From a checkpoint of a small self-supervised audio encoder (BEST-RQ).
Model: 13.3M parameters, log mel input, num experts 16, layers 14.
Training: soap at rate 0.0018, 7400 steps, batches of 128.
Data: trained on strings of digits, spoken by a formant synthesiser in many voices, 24.2 epochs.
Rows from block 4 of a small self-supervised audio encoder (BEST-RQ), named by matrix and row number. Rows with one number belong to one neuron. Each number is 128 + 32 x the weight over its row's rms, rounded and kept within 0 to 255. All counts start at 0. Numbers have three digits each.
After each neuron's rows are labels from the 100 clips, of 14976, where the neuron reaches its highest value: "responds to" is what is common among them. Only what is clearly more common there than usual is listed. The data: strings of digits, spoken by a formant synthesiser in many voices. In brackets: how many of the 100.
# fc1: MLP up (model.blocks.4.mlp.fc1.weight, 1536x256), inputs 0-127
# fc2: MLP down (model.blocks.4.mlp.fc2.weight, 256x1536, transposed), outputs 0-127

fc1.658:126154097161168083153121150152085153112187139112137110162191107106087079105140071077170198165126090129085113141098078125094138086053159104021099152090119130085153178211150152124114193133114164152087090180132126142120111106121115140121186086148157098121109074121091148135139140143123171173120172129148157145096122125080120076200126127150081093102127136159115144093106185125105096196130
fc2.658:071141189139172165125107144127112167106102138120124130124162159081099133131171187169161163136124097126109169126146108102092176128137067143107167085067104154148090138141085089127121069144105126122134126166154050133134156112096088101180127104169142144094127134093063171147123078080094112117093118137089135076072117139101126165122119111092089086136126177107132099084162112113132141109167
responds to: pink noise (70)

fc1.603:139151095087128080152104167154116114090114110095130148101120122164146203156130114125122123102084128081140146163096114104150090168126118168084108181092120140118116068152102100167109094159081136104131141137157125132142108133145135117108159116199111140068166107181109081153162096103164142155124140112114186131150112187166086177109146155136107099180080138150128113095103094125191128120129
fc2.603:171194073125177155115143080123120163080124084124145146092118087078109161199155099172099162140109128098091115219144139108102153085139100120133159119131148152156134130157071085104087146154142081115113137116106177126176127131162129134163168172159098069025136137050108147146105127168109131167126094119158161136177126175179135112051174133091128169084108084060144161143095094136157134151138
responds to: clipping (35)

fc1.129:164113125115126127165112168159116120156060143101144117157078125104099153126047076148120145079116209120128128127163132153078074152199155084119129089145157107162146162181124110089128169115106098117170129087147129147102152139098156097122177133120123122134128164158124137180168143111132135132146110120136107115170163222230104100074181131123080165109131153055031097132129156135128098103131
fc2.129:126092092147168200175137162076181139103164164155139153152149129155103120088198112083166111120141094142123110134102114132131151146077094141087119146140115121144073071083135200085187100094168126124062127113111150153102142174176088098137173159138112082119120182112095164103114141076170134136094098072172098102111151104133166119134108115111153121141124096141148134076128146122124190113069
responds to: rumble (44); last digit: eight (32)

fc1.540:074156115109161179122129096175139157064118114120160075117144083149102096094173102122150111138153125116124092135129125112125120139184147123179101125140131087125095153101113118129083070102047148139163146103116123133122079197149106064131167095093195137120170105144160146059131133111132141101162196144124132148089118124093095129135088082170130133097113164122086138147134134055087103123156
fc2.540:137143142108110068113160128150088078085129102109138122065137125143109128073105161170103102131145129160189177145144154138140132189107076139202117119155117108144126163150140165154084125106118129082090101067137104183143208077092141142105073109134104122128086110143117132079155141162138105163096084163122077133173134116196071124136189111096127135171139120149143111122167144119128154086116
responds to: reverberation (71)

fc1.621:101118109135128193194081139161108149134104104144101122108129114146089102130111124099161089171119166167138123107105140174158150163086108188148085135115097138141159110054202139182125109112168133148109180080131118161043121092091212066121127137130137192120154114166120106146071155114209101118161175130126122162114064130125069142143132124122131090134141129129152193116149111130159084092114
fc2.621:140112129120134108114122107105172114169125158092131112144144100110091193079122139145075136101122088136093154124140112055108089134135145073067123204105172110136130107108090131163113145116102080078123081173086169151172183178134143096125175071137199112113102127094101121157169134103097137170128139120163207128060122105164170132144145128110110150141171108137152131139108152141072187167152
responds to: "six" (68); first digit: six (26)

fc1.509:076176160147126130190140072137065127160148120198104099127090101156210087199159126109122105136156156151149132077118141132114082104063149140125135138133105150110129114139066139079090145157110169115107118116159188144142121190045094134138141157075070138115122160134142152129126144115131105148086150108126158124163129165132108105075139200121114128107194162110181131142164188168124113148134
fc2.509:145103062093159058109137136090087162098109171076097075124115107119075136125091093101133140116185128091151117106125115125226135156125097163085162097135143105077117111115130128064149097120113141116104093140062108155109076091090193084119101105094107146163120134104169120069083106112153089098052126179143086138154137071119115147097112141112124097136137132114177124082136118124127106135136
responds to: muffled (low-pass) (82); "eight" (56); rumble (49); pink noise (39)

fc1.120:157108097089137125112111077153181137155133132096162140150145108083107153127105140102127121153167088099147127099162145099126116097131152152148124068086143120108136134113111164173105181101133096089165093026139068080116112157090106123138144000125106159103111113199160150131123150159117073112161073142073126057112094148048101128148099115154128083161135151142125109102063121135131106128136
fc2.120:175173122159105086154163147101090154110111126108091129106117133195146097159101153155142125181139092163121067129142110113155111058175054122099146138156142107118129106153073138131114183107184113113102086154201126120132136018110132127169054123116098141118115156073092145084157178118135163118105147171106187142139177063105135159132106129160182170137103197088122153148092174106132118108157
responds to: rumble (74); "eight" (57); first digit: eight (34); last digit: eight (32)

fc1.742:140149144143199135168169140093153141149158119127090161126090115168175137148173090072081106184127102094096144141122116133109147149140129126096066119130176131120090142100124142104126128181146116150122098081137148123109151052076154133091130104142098139066093096160016133065138117210102161082096131132188105172099119124125107143150128173090095118134138118115075100106095193113134135160124
fc2.742:144135188081104128153139090142166095143076172101114130084159135153112160121138155180161142137126057158169112132112095110136091093124133140111115089136066209155103157154106089142093078131129123108075090143120122185201094170147149105102091099086099131074103095062175109134096155152108123108170106143121120162142145092130159109133105059147075185081127121152119161146156135125093165170115
responds to: "eight" (60); thin (high-pass) (34); first digit: eight (32)

fc1.481:142137064150185139129135125102141160114077065139145139150191080149131106119118129124142106126119185104129135167126107117069171111076106119127109150102113137171152170140140148064130119126077090161145138115162116134105119062176120172132174119099153138106095148133124137132093127130100128108124116118143140092163142172104105113108113141145200140115127124110100044052156135068107096116116
fc2.481:066097174124136144043120064195131071151149118108102184167112061127120209143124190143069150100100136122088166143152145085138117168123127109125134150111082145165121119166131122159096118145076127138198105194100078073118143157130118097086114051139094178126098116091069143118119116150159142147126148124146110137153107096181113178142158099146094137112107051116082196188094101156142119087103
responds to: voice: child-like voice (66); "zero" (63); first digit: zero (30)

fc1.524:109161115112126025124073145160090122162093145030106136157136143104148107104111113115126153167147149116132109150143176136151172182066166139134186110132147113174121148124148063120099152108096125153125117122123110119104101097147158082082195142101099143095106086102095153116161152168105118068147203066082100140158121109122138114127114190095157113166150156092121071074154098139076076138100
fc2.524:122102088100171076116156104152091154174146158098087156068162177089120154104131136163149114159099141075121169099184136133170077115180093089118123188152121145119136133121122115121124114092155140138119146121168106111123095124074139115122105119129102099160188076086158095083138151106080111079149119148170188170125134145133116185098131129201139094112108147142112091164150100136082087137176
responds to: rumble (43)

fc1.710:129192138168171142158180125169111097126107095093098162150193102113113104076094157102207116086114077160075074111128141142118144093140102086161127122100080142119094199157137136173159098120043147164091085076110115164128107149099168122158145102158115128056128108125118150089113160133133163158127137126093192160151117130158127100119145118111083118091121102151102118124105168137074128115141
fc2.710:119138135103171120112197127152170122118161114172113156121146109104108128124099161107146204152102110165179132118173116114123117133099136136147067101118126131072147100183115109088097138131185129113074165139107066145138163134123107143142137044152149138130099195147129152124114152113185131151123146134169138114080151068109119161086137029092154084097160157102124143163119157130108114136130
responds to: "eight" (89); last digit: eight (39); rumble (33); first digit: eight (32)

fc1.224:147132168168048134139151129087109124133122091081147086120110095117094057105144113137078132190102137176127074121139151071209151135132172136086150133153096071131151115176134141153147078155150060125168080168152117148107130110179126110161129084116211164104157104112127135165118112154160151148136232095133085195164090162095123115142131125174084159120116063114097185097127145116142087146107
fc2.224:169113103152130094121116100092154132104193126109118109157174187138163094132170159195098110120137172101162142100074135079123106115134160132069179126115166152090144183044138086145086156159108124111149134117178167116115112148110124170137165162096136100086080141135162050099211116119172139147128103141104134107148155104125103127145126123114133146183092113094094115137148126156124136113133
responds to: muffled (low-pass) (49)

fc1.13:174101122116163110189156132109083083106139068106107144093162111135118063155107138131157089127099092157057078159132073106139083136177155094143114136129123087167157170181108133117097142154184107131153118129153066148134171088184136102132090113094120111119140115165151187109113067142125082125127127162147113115118111098144140129142102081162062071168114119114086095124109150108141117143097
fc2.13:109116110106159127145118144095178139181126181100169126158134070153110138115081114132123123064127192130112211059118156117123118114102138096126126193197080088145090144087125151119142132100055132129114141163132110113084089133120103162110102123201113113139101123133071096145103112116156143146136083099140175169113119090165071137123059178139188153104186092121155223148123169124099118209078
responds to: clipping (84); first digit: seven (26)

fc1.757:138133124091099124146105155093132140110101107115077110153129096197169076084136138130168143125166126135074106135100087099162165138135137078080152105143095158106111101143134167103184105123120144139153130161131089111101122134144177083156108151155139180083077116087058106138105128082132140118089099110140173198098097149161098144106086094115120167146123177131095161077113158083104111142121
fc2.757:131140140186120149125116141156113181190128109128113145129138064083117144119147167110166115108112094108117169101147165153117106127151079122138137145134108131143107174145147090142130140101115126155142117172130153135176135112128126176103185097120155170075117159125146136193202163085111099137170150131109127139126100098179183106168120157119101145117154133162153096128105158171151149077178
responds to: "three" (88); voice: deep voice (77); number of digits: 5 (49); first digit: three (30)

fc1.187:167143123115188134146132151098150088129166130108102146103099132118154098152158128077123079131118040138135132113120073088119136067178112151133104128126154137208193153141137138136081181137156119109133134088151091146122214090110104117170116116134106101149142132159145135139119102114129068193168143123133109100147126138173121100160168105172108027154139103154123119104104110093183096177140
fc2.187:131162165123134106147114158103160113170121168103129093106174093162092162153088075132118100060142156165122149066135110113097131101120113178078138199157071127145088144093116137132204115112091142098085133122102097155098120160129110173155125129149147102115089173110074127169128097121159129113156080026126098155101112100088148129126078145159149107136152069138182160143116143169167114179097
responds to: clipping (61); "eight" (56); voice: child-like voice (51); mains hum (34)

fc1.490:086169128174026160127088148164066148159090108160070138112104103166162052105119165123118152151142100117104130122138131105129199119198107105156124133151144129141198108146083142072185121087116113177144110132159107081128124137132103135126099091136172117146163101151125145147099115085127124111159115121112176170145168113145132100116167165231135132159122147151106146132140170149079121171152
fc2.490:175134143096121124147181144155145070158077092214125166153117048167114142162128146138089087089169081112199106114132144142076141174130135147124154113150052129099180160117143135135170129099142077105093175075106157145097145141113064153176139089146167145071111151087064115137124129133155161074093130156154106145123157132132101060131136121144180153158116107148103117137128076138134156147148
responds to: last digit: five (37)

fc1.65:110132130112131102183179189155109154119184091084100157105142024141109132135084148083140142169164119116137123089081178156089105148071160081100167154119113037142136125130148155086123169125159065120148075100097085159095131117094145131144132125078141128168136101120112144130119103133211153135104131074140156114178105103109069106144073113133131101069110125067163107174109102126132127164129
fc2.65:102119105146133173126143107122142130108118148177138159201114121122132089168153134185152093100082143119131135127182168136178172105148095033108120175122077120081154088151110171160124125117058126144128151159116151145116099070167099161124176140138100151168145116084140127135057113157089118166087139126083166160114129058172091154126205131075055149126107183171141215087150107110096105146165
responds to: reverberation (77); "three" (52)

fc1.346:104143061159157115166172160125105137130092130130180136130074088088086122073084184126130139052152139087091164168123119165093154151043205138152132099112155093106108122135147135155152134146156111101133117084082115052085129131192119102181084117100170132106121165116085198172140072067151093119146119115174086176085151139094115131094141137132150125096098165111172132158144204122114155137088
fc2.346:130112145121136144110154158055137094135148126108122134164130154132129169120150088097189156139125091114120213138143101128054098133085049052117101119157052071115132078114088166108127156070084124134146166108135098123088141139120100117103105125144117099172096125176185097144116148083103114166120150160099177186114095125118128093178069118092164188120146147109061062076165130179119137133149
responds to: clipping (64); number of digits: 5 (42)

fc1.543:095117055133184134160164178115058082114144138121125119128133201058123070080104127169140117072183096149130157072134166161101088062137111154099084125154132067120169105093108119150088127087121133177088140108108110102149134067079110121144208113137111200126133119108160162122159119149110161132144119185164085094115114133178134140075145152134153166135139111187099120148145192119113106174129
fc2.543:177115145157121158106100130165157139116136182160152147130120125138158119132117122122066136130106156145154121109123168122151124167115123166165062125188097151136115136120156127129245177116063163081137105158092137166125152096171144146110092144112115101157141117144172065094188148165169165112110135141137135099094108129142128182130121120162190071176090118159095156163097210134141141080099
responds to: last digit: five (40)

fc1.378:120071143048145104116137063104114129105092124106154113119146164126146189180129100096122150132143122129065149121154136127143130151109117107091131088144151128162101117151128098118104137139095100118159191054118167105144137130129123164073141059150131153178132156112168168122127100179154114148213102094139089105083147206132167146185148165160102101077107147104154127133147146045141069142073
fc2.378:120135172086152087099092072176133150118157084132157088126105145146137083190152097065107115142101135076119115136166156099146130124123106156129118160080074106104123179099133146164149147102130101120147185120172123134116153107123125068108172110151157178120095140080053115124140132088057127115138133164125170110162102160144082114199125153122075085129192137154147069118116128149191170177139
responds to: "six" (56); pink noise (55); white noise (43); last digit: six (27)

fc1.349:102092108082100096126118155116158127151129055120087114134096079125153110074092105173094133115062134116140125067123104049115127115176194090109152135192150173078125055152084112124087101156102157104102114147149199125085090106131119093206155175110093057072157120091082110101124102097122117097070137094069097164132107132093090109128112072127145131131150163123105148109164115125146167102223
fc2.349:124129132152143101104146128145107102054108089173092146150178129119086111105183140113073140185159103104116130105164119114075099126099152149116131142103042127171116143116082112077073130098144151079112139144135117140133184152163149161111090109174208138075107109115187130113118125130182138205156143145134105116169126098113144192103137130148162153108097156109140178100123166128119187098126
responds to: "seven" (92); voice: low voice (51); last digit: seven (44); first digit: seven (25)

fc1.634:060135129105137207159139097096103162187157178099106103085109123095106082073129121078141153079121114053107144084125181113167115163132132092115119127082143186126135106117155108158163136150189159189068121129111124131145113089141116108095112174141129127134075131080115127150142098121091126083083075118140105134045109144185182111102064110141081133136090107128137098143106162122127097202117
fc2.634:164096090158104174143098092103149130155150172108111138157108130090091123079108119013097037138104096133120090136131162088149189111200164071126068065163146118162108128061137133173108123090089181145137146130110140129147063114111088097113087141100107109107121095121137130107138183117094148151121123086132099129153174102174147160101175162119128157145129102146115119144057132097117145116144
responds to: "zero" (88); muffled (low-pass) (66); quiet level (58); voice: deep voice (54)

fc1.239:080138066108112134125108103148115128066180165121082157093120085104107128107179121132084168107136130091097139108109156101144061111116118106131134173138141125135143072079118115156163141191141093121152082213060179170101181136144160150072154103110138169089128103143064129095098088144077092128113075089093111168072087147144063145093110147122101147148153138134096074082113156072144089174148
fc2.239:140085157099165156173120121061127171120099149160098100106161144116165179137174145137108114160111075051112126200150089133140116145132140094146049082143113128092129164152147131120095107086095086069080135145136143132187123134150081150144149168144124059127075133146137172071095141137114154173115102129124062155135140138159107134133095132136108185104196124142117147123106077153107165110208
responds to: "three" (81); last digit: three (57); first digit: three (25)

fc1.574:126108139105120145136102126050136115143151157071128103165166097116124115183129105088133106121107117160152109094094132103127156164120131119139114133141184122155151171126087165118135140147146150112149105098153096159127073151104103106146120065101154101118106075179076086082053115124131110172161100132082158158030086114146103191115130087136083077110122138101121128112147095136117087165105
fc2.574:107173147109140109189156162152130124152140102095149180089161095163104151172115164116148126104083161087078134168140123094119171082109145155057139097163121166171119123089123183129149122160078125093167127127101174138153159112114163163167129108103085107162092073162098101114133168127100165158167137154172117147158119140134152105167113090107186102124158157178185155091103210099170078183135
responds to: clipping (100)

fc1.165:130119110140119118113089131133121115121075057120120137110140083184113129119144102121128102098091177104089130066064122184183149108151156147126158110134098119173088140131133156155099087136084177105112085109079128098108159125162105126091199113139105094113137078140108127083110088153126092084189172089128192135132119137082168185138147113171157155096181140175120131135105125108133105098124
fc2.165:125074201119136100074154078109104118112181105173139181101130143128135151198158184107139085135135131119115136101150085089104128184125142163095100113064096145083038121164134135145097158088157151111126085185142091174198128101134089175166104150073106134118081131116126117077151133121142112145161069160208136143140112142089076149169139136104159145088082099164085137089120082096120139134135
responds to: pink noise (61); white noise (37)

fc1.763:092194106126120103141146140113077188144136154116118072114118117192135084114099178125104134106164096125125166102165130145087082154142111116116135136134137110121147158118082168099160059137066182119120146110135134121098113178124156141148096106158177101088128101114175152125109162092152120098065105077082150162110143129130087100155109123086107161106162082131140115185198122082112060188126
fc2.763:087160149115066148139142135166128118091143061138132111127119150186125137126125120196166098090174095152175120115137170145168143165171115119141172144121080082110159141163153137091114128124111110114124119084155136170122127092074053119145129079144188162138108145119092182119158111128114097092086143127094110171215119092207095160100120107174085168128159177082151131137183097190134163120103
responds to: "zero" (96); first digit: zero (42); thin (high-pass) (40); white noise (29)

fc1.309:150131116113120127149093143138158084079122097091131160124197132113102129116103102126079163157145111175139110103147152101157074117136084123142191119200105135141103057095138160061120189116150117137092127121119160107181131135123163157154133172138151136105072174144144076133095083141151139140116136130114141086140122127130129116150091202187130149146148103100109102104098106114131154152086
fc2.309:119115195149142113083138065092129088113096138107105167141164151153102112120173147094131186124090153193141135122110094161099118188087097099142086146134122106121142114062129139101092100205121103094160042112140182079122174115089130123052062196174125110145160161101083143152171137118122138169121105087139123141152150091154084130052130112108037121107085104166155171166163107155094125085124
responds to: voice: child-like voice (52)

fc1.253:121112110099150123141093058152125147114140085177134120144103152107190148166165139175123113063149125151095116172098093138102137127088118141082102127111110158106131153080091165132137092102138163091174108067130105095094112161043158127106198135142123127081053147073063146106105074142106172102097144141120210205137093090115140183136109089138119092124154141181127153131133106147120102108076
fc2.253:191115127107067132108091100153121184102117084087156112114074150108148170130181169117108094152075095067173108146109098071144127116126158163107113103192143104128112142058132093119101157116117104187055149097084078086169132147129134108111064154081110131081095121100143139072141133121137076130126119125150134083117179144134123131101136097139125109180154101114083067098063069150100143100165
responds to: muffled (low-pass) (96); "six" (89); first digit: six (28); last digit: six (26)

fc1.24:071120159076117129147159193130126173134110117084074147134090127186115114139136051086115158139150124139106122149156116153163073181141183091092126100145166123135129147150105131143093174161138106123123140169119112070108153136129193115142156160195123143188129111114179124130126172104140117145108143110118131133120128091188109099190048174167133059031198131135138144137101141122136081156094
fc2.24:108145154106079084120115094127161142163099091126080130169077136106162126126122149108108161116096181168059154144076137104156156113087083127161130128138158089150155074144067181163153155143124166083123099085136143170145107171126131185132111133142167166190154153097098133127124210106121168120121039124126193134051122091159136106101127151115133181137073088136127173076161145152135126132159
responds to: "seven" (92); first digit: seven (53); voice: child-like voice (51); muffled (low-pass) (39)

fc1.264:101112093084115107120125125121142090087073120130069155150089177119113141125136111090095124109125128134129172075078157174136124116165147136108187125096141187118127159121140116122141144120105107112136115079068129101148138155115099107125177078153051142112152111145093092134103118084152118066098109080058162099123094179156143165092122111091171148144147078136089091102144153177163086169153
fc2.264:128163166159124028181135159112096175114081159099172194090056107053094189122205180085118091147120120123151134102163133095112126080139151148104100164112157122151148171139135130125132152106158156106143077175137149150153117134115106117063092143119139138127124151119125110067127116078131145081173118080112106099111112091130187127171181065133131115143031089165123135165142147122206135101145
responds to: last digit: five (30)

fc1.765:116152158137168168141117178126145096126113184104093140108123114130153114101147132132100095132143120131140168058096150117148106130157108166164082123126176113180166145079100075132107095173171111198152170106138158146073116103155146086091190069190096128099143138193036175135153133108181169113081138139095133157119128130152096067102153117133164093118077136110110145092132133115140072100183
fc2.765:162140142113141134094140055111168113157150080129164125098150130092149126173141198158101152128103126145121123121171111084194117042132159138144095135138098088157055140160112130111150202128146074094121141170083178096139166140060090190159134125170130192059143103125112167112125135150105109161068110167135129132121046067149100108125136114122131113140172104143147161185088150175094178143135
responds to: voice: child-like voice (81); "zero" (57); number of digits: 5 (44); clipping (26)

fc1.29:138089089167072081110086162200124130135139081086120116138172098086137062079080119125174158132145074183175146082118164161110092126197127164113149116140089127126148159137059145174104162090125097105171137043189188115154138117150165145174117131129141162083135166141102120111139138156151134145103198149158049126166178135172097123122153106104138157104063115127116144180109134062178107149167
fc2.29:128113088119177079139058094068152136073156145108100173141122167167100117147136179115073148128061161109174100157111143104139141161138168155150100159129162117131135155084124144061094136149088103145109101135155133128184081133092108109034128132094166119123143136092156074109155086133146155086117157170120121125121143112169193030115116064143121151215164121124177134157149059070172160150142
responds to: rumble (38); last digit: six (30)

fc1.669:096180143121099137168086096103167135177047068123123120081191116153127100130121137133160121166144033129153182095087127186072071071170131082117177132149103128142116060069128101129198138110123203167095104165133111110118148171137111087131097041204163065140155100111158157142153114139092119116155109122142164135141177134143132126123134130126121148092150124156162161138113111096139125160128
fc2.669:097163104129132138135125117148163151127138071185114206137123131117065130180147159195108109128087077110159109080090137071134178146105171142152117126134123117146176140158157109142163138098131090129153141118162110136197160158149110106166117105187089193090091140153109110124147149121135090142114110193147155185092152164104090105070139125105127080163042156156095139134088126143152088171125
responds to: "zero" (87); quiet level (72); first digit: zero (36)

fc1.619:071111110140125132156081116157080102159070156119132157096114134135139114117118104090088140082132147159133086089140108132155108150186070166081133156113086075141039126112147124224106138102115221133162168123152102125103131149105110108125114105104148175121130087156133110121109126143106085125142180154077096163150144088115138158123117150115081114167136152145091114180134089129142074124167
fc2.619:191113147126159114132098143168119115098127123163159173075128144098122119176145140106163159216125072130154126145106124144100123154049108157141104146134122167150156110141111119116107122124148112124162126106160108093158126120071073107147087167116172141123107167111136154072143168078139106142081093057149159074125131124186110126139142196114158114122071154149085099102142185127205093110086
responds to: rumble (47); number of digits: 5 (43)

fc1.314:119170133079102138108137113126136143106111050170140106148135132126103157173132085136108141070143149112100123113151102143095104155106113121105142128181134155109104137084100126102120096082068130144118106133077093123099131105118107134100095099130176103153081128080068155058173129113112142145092188182166154176145147137100169167111055081086141079065171126157148115109132119164081109086080
fc2.314:123168140129113119110103103133030087141157111141126131138042160102152064148155160110052135105092094139099129199109102112119056166117127067102140155206104111109145206104110142190172203106079096135106133068195092103136107090114190136115129131106066136128151130070075134149154164144136127094100071147126109159126117174151151094139082146108117091172135146118111080083152109090117097097129
responds to: muffled (low-pass) (99); quiet level (66); "four" (54); last digit: four (25)

fc1.567:118089135117104092157150151185134121160091134109130130149073110131133133123094128142096113123121104176086158127117102123109128089163125102079122100110094087158162085134119088169157015107111058173097150067151106071105155106138142099103131094175169142111091104101202149181048087152138202148111142148178101105162067140095152155125142087156169153123129074104208133143151141114092159154154
fc2.567:154165142136096135046101138123088124080067186113145135179127172153117111160174145150148115151097137167100107118113133133137144129139148147153150155152142134081111099111176133112098122167140164146080175170107101148149118129104084068152107150143090115134113101136165067110172161144127144176144098093146150143113145129103086055135090156128099157186118115109071129119118126181077053109134
responds to: rumble (43)

fc1.375:098113136099130113115086171126123135131153145194150109098158131175103091119118138140161106151118150122060143055086190122119137155168144191068125096181148129209088143109116147156161196142089132153116144100085113072114118131157141119072164116136143118154129117104079169146118118114104131131117149094110191181095115145150090147119172083107098084148150178128166148077154154098104140047170
fc2.375:139101128124120137101131133200184144118176104119123152165116111089106146091192188164107127137077139113089139077112110096165174147181120093123089166131127139079159078134122098111146153101112106089080196158085086119132172141142127182171110173184107140099123141160178119059132129116073096102158138179187104116095121085079186148152145127140090075122147168123150151179091243127089164157162
responds to: "zero" (77); voice: low voice (57); last digit: zero (43); white noise (37)

fc1.328:071131112140122169161087106169131090093106148121108063148088157156132128139174161118158156130108168186132097095171073142077102148138144077084100117110130126137077134136126079142121155116112142151103103109161116141119137126102120102171092175081152172192060114095066123134132176120119131105104141136122114145115134140098130221099102101160127101150153098138158126080091159135194125113071
fc2.328:163176174106135133128142120152150133093122163219102127101099120087135129126169155114075169134124109078118121164129156109110144132125138091127130165123106126126142145090092147174123137122106113096154177138119136125194116069163139125153118114124109167070087178126121134090097125090057124108137126129137082120140098094164175104107129077116123117185079090167065080076172152170205153106127
responds to: muffled (low-pass) (51)

fc1.623:091144118130104091177094164172129098106102095091140099030173109120131120121144101178109063079063099103185075043108061117126111114142120130137143090157075092175170169127059165157074146176101119115113186062137131175122202097137133152113110139151127152107122221140102174128120130155142128132162135121091154121064106140196087124137139146175104119177167132141137102081195150173186094118118
fc2.623:105096179100115132166119080158145097123135140101124150079115065159097176080121119164108155203170129154174149153158140165092205097122175136129113154152156124106054094110144091113137123100139096095179133110149144094177172186093126172124090126116098104112076197133070102208111128132112118131110119137200147166172127121145153199117142095096104142080146098074121145129154075158154124153121
responds to: "eight" (56); last digit: eight (37); first digit: eight (27)

fc1.694:136129109115106126122107135107152087144087112110142105144123073048146155166114135097199087147094132122109082141215086141090145219117184151103144137127191119152175105123109142176106135086053118073195086071114111088123131099184125171084097106095161123106139112067082163110134127128137088073156105113131128123096126087096158102156132115133126105113131162161130161160069216192096137172128
fc2.694:132168167127150115113157120153113166126150152103079106092115127153104124099118112121126158170135134141139162150153104151136065078129047135125121132168082063094076136105162147122132173108162126103185106172144124154110133083081147132168122114133110132160109143065106110101116158092154112113090140172120189116174102112156043126128131141111126100155120182082078161125173104086096108141136
responds to: pink noise (55); rumble (36)

fc1.458:115134110167116115155128128156108136106103094146192090128153082147132076106087110137179156132097138125091091128137111082143099124124128147158071116130171137157055159087105157133157063122137090092105104111121171132135089138114166154129133152128147094122091133198102133136113091122162185108150132078157102119120153145043149114143157096132075152054195181114068154167125161112181134151124
fc2.458:154108118127101091086148130197123113084128157182166142107143112134111171157087188101175129120099129071125119142155164085124093130108143130197052166120115153165134138148110105057145142143175121071109066126113106131092127115167114189113109081089143162158039131156090161112123165131151140151129131119106092087099137141163149102162122161108065096144078158028134153123172116104140048128115
responds to: "eight" (84); first digit: eight (60); voice: child-like voice (52); number of digits: 5 (45)

fc1.581:126161074113062107122163160094104165139079139132110115161093171093085125136137164150067120135123116098148091132157135082138056083121130057087104140146185134133075136105057118112110101207167115125109152168133096142103136066124140094158093104120093122153121112148048081129106113127134187145116128107097142148143115099085145165087195095155147133089103083175093145098144065213096179136100
fc2.581:198118135143194121106161038105037085146140184094144177179085098110111137123068103188112126068124133132190123225084097166108160094108124158106125149214117122175132144108168121123119131132144127167144096115139123155185064124105134036125169177112116085138091101125108179094137091091154124146156089157157153086133138096121161089111121127122101176198195123117139119116099092094088085150106
responds to: muffled (low-pass) (34)

fc1.494:073141136137160079204175142170120165143082144137130169131143187225106109145092168116077096125135122097122179128100195115183113094064157136102108105154138132209212135031138146138104135104120095140157108145104087127114089184160092170176159122136116111172186100110133132080082127146132130113185147161113115140151162132121073102119154120170156090135133145069138119099125135146165084147128
fc2.494:137128103147120137058142115118061090104144074116128138135114160042118152148087172122135136088076074186133173152124099141129151200154110124098146209165119145130148125171105059107112155123156128126142166090149147150148148125068072093135120171168139142054104147094109097105155105113088075108092125160130148146180096105117095124078135137123189166127125167188102141107137133109103110146137
responds to: rumble (67); clipping (51)

fc1.303:143101063126097195080145155100067120135108084128109140176104130138146020136119139138146101102138117064174155146142136094141095124119131083061131175112147148138150172094156173134072103097172211123131064117123106113076071108174117075075090157135127089105138100126152095175104126171133133100161116086153153125126142142143155129151078135095108130064135125128126130179092158131111101161129
fc2.303:090071198093032117082153115100138141120154107159109139154152136093152160111142118095163067136110054118168122136139172120094087097122099153142099152147160100167082161118109095105126120195129143107101126158166124114209129139081121110118060125115188120140100141092114120105152140077098145161100097137088118089086136099077104147119064080109105155136049132177136135140114092116155156067176
responds to: muffled (low-pass) (50); whispered (26)

fc1.232:125160115131123164153092136155151126205118123169085056103077090111151138125077081177149108155112185123151123051151119129090137102144156178167138114117177101181082145104130129149074097149111080162135108056187056142107094145123155133112136124118127141094142144169148080137102082134113135178144160183138153107119163178242126144116131138121112156139154128106079145090152131105137101112160
fc2.232:148121139172172141172154153109161109066139145140141133155144126153135104046189111095176148163145087143092139128079098135093124126096068166047156196121097128115133080152118115137202151123126105115096109135074154165148098203134086117126117089111131103142119175133129113076108153052148145148107069072160053083112140097172147168128107157146147156100099126179163135110109073150109149123088
responds to: "eight" (56)

fc1.350:160179072112115150115137147128170110131081108101175184163128138145107117159119155170141111065162167115181157128142053121106115157073154121102119098064146117144176071078069102138131065062124152100145108122131116123157053200097088137106090120121112124152137196177109182096158108075120160156123127095132120154071096121121162177168064112153136100199090176206165121123123084170135075064131
fc2.350:150158140140128100130168120139157083140195137111166160160135164149074134138171164214112118107100133097129144113105090155063154144147121082165097093103068099135121107087135136046102128133127106146169127075106075117204115088069142149193114015153099135143129136135124122111161156121115092170137106123197100145137092123176157130121086131106150199125159129146106137107070098127099171143148
responds to: "six" (53); clipping (51); voice: high voice (51)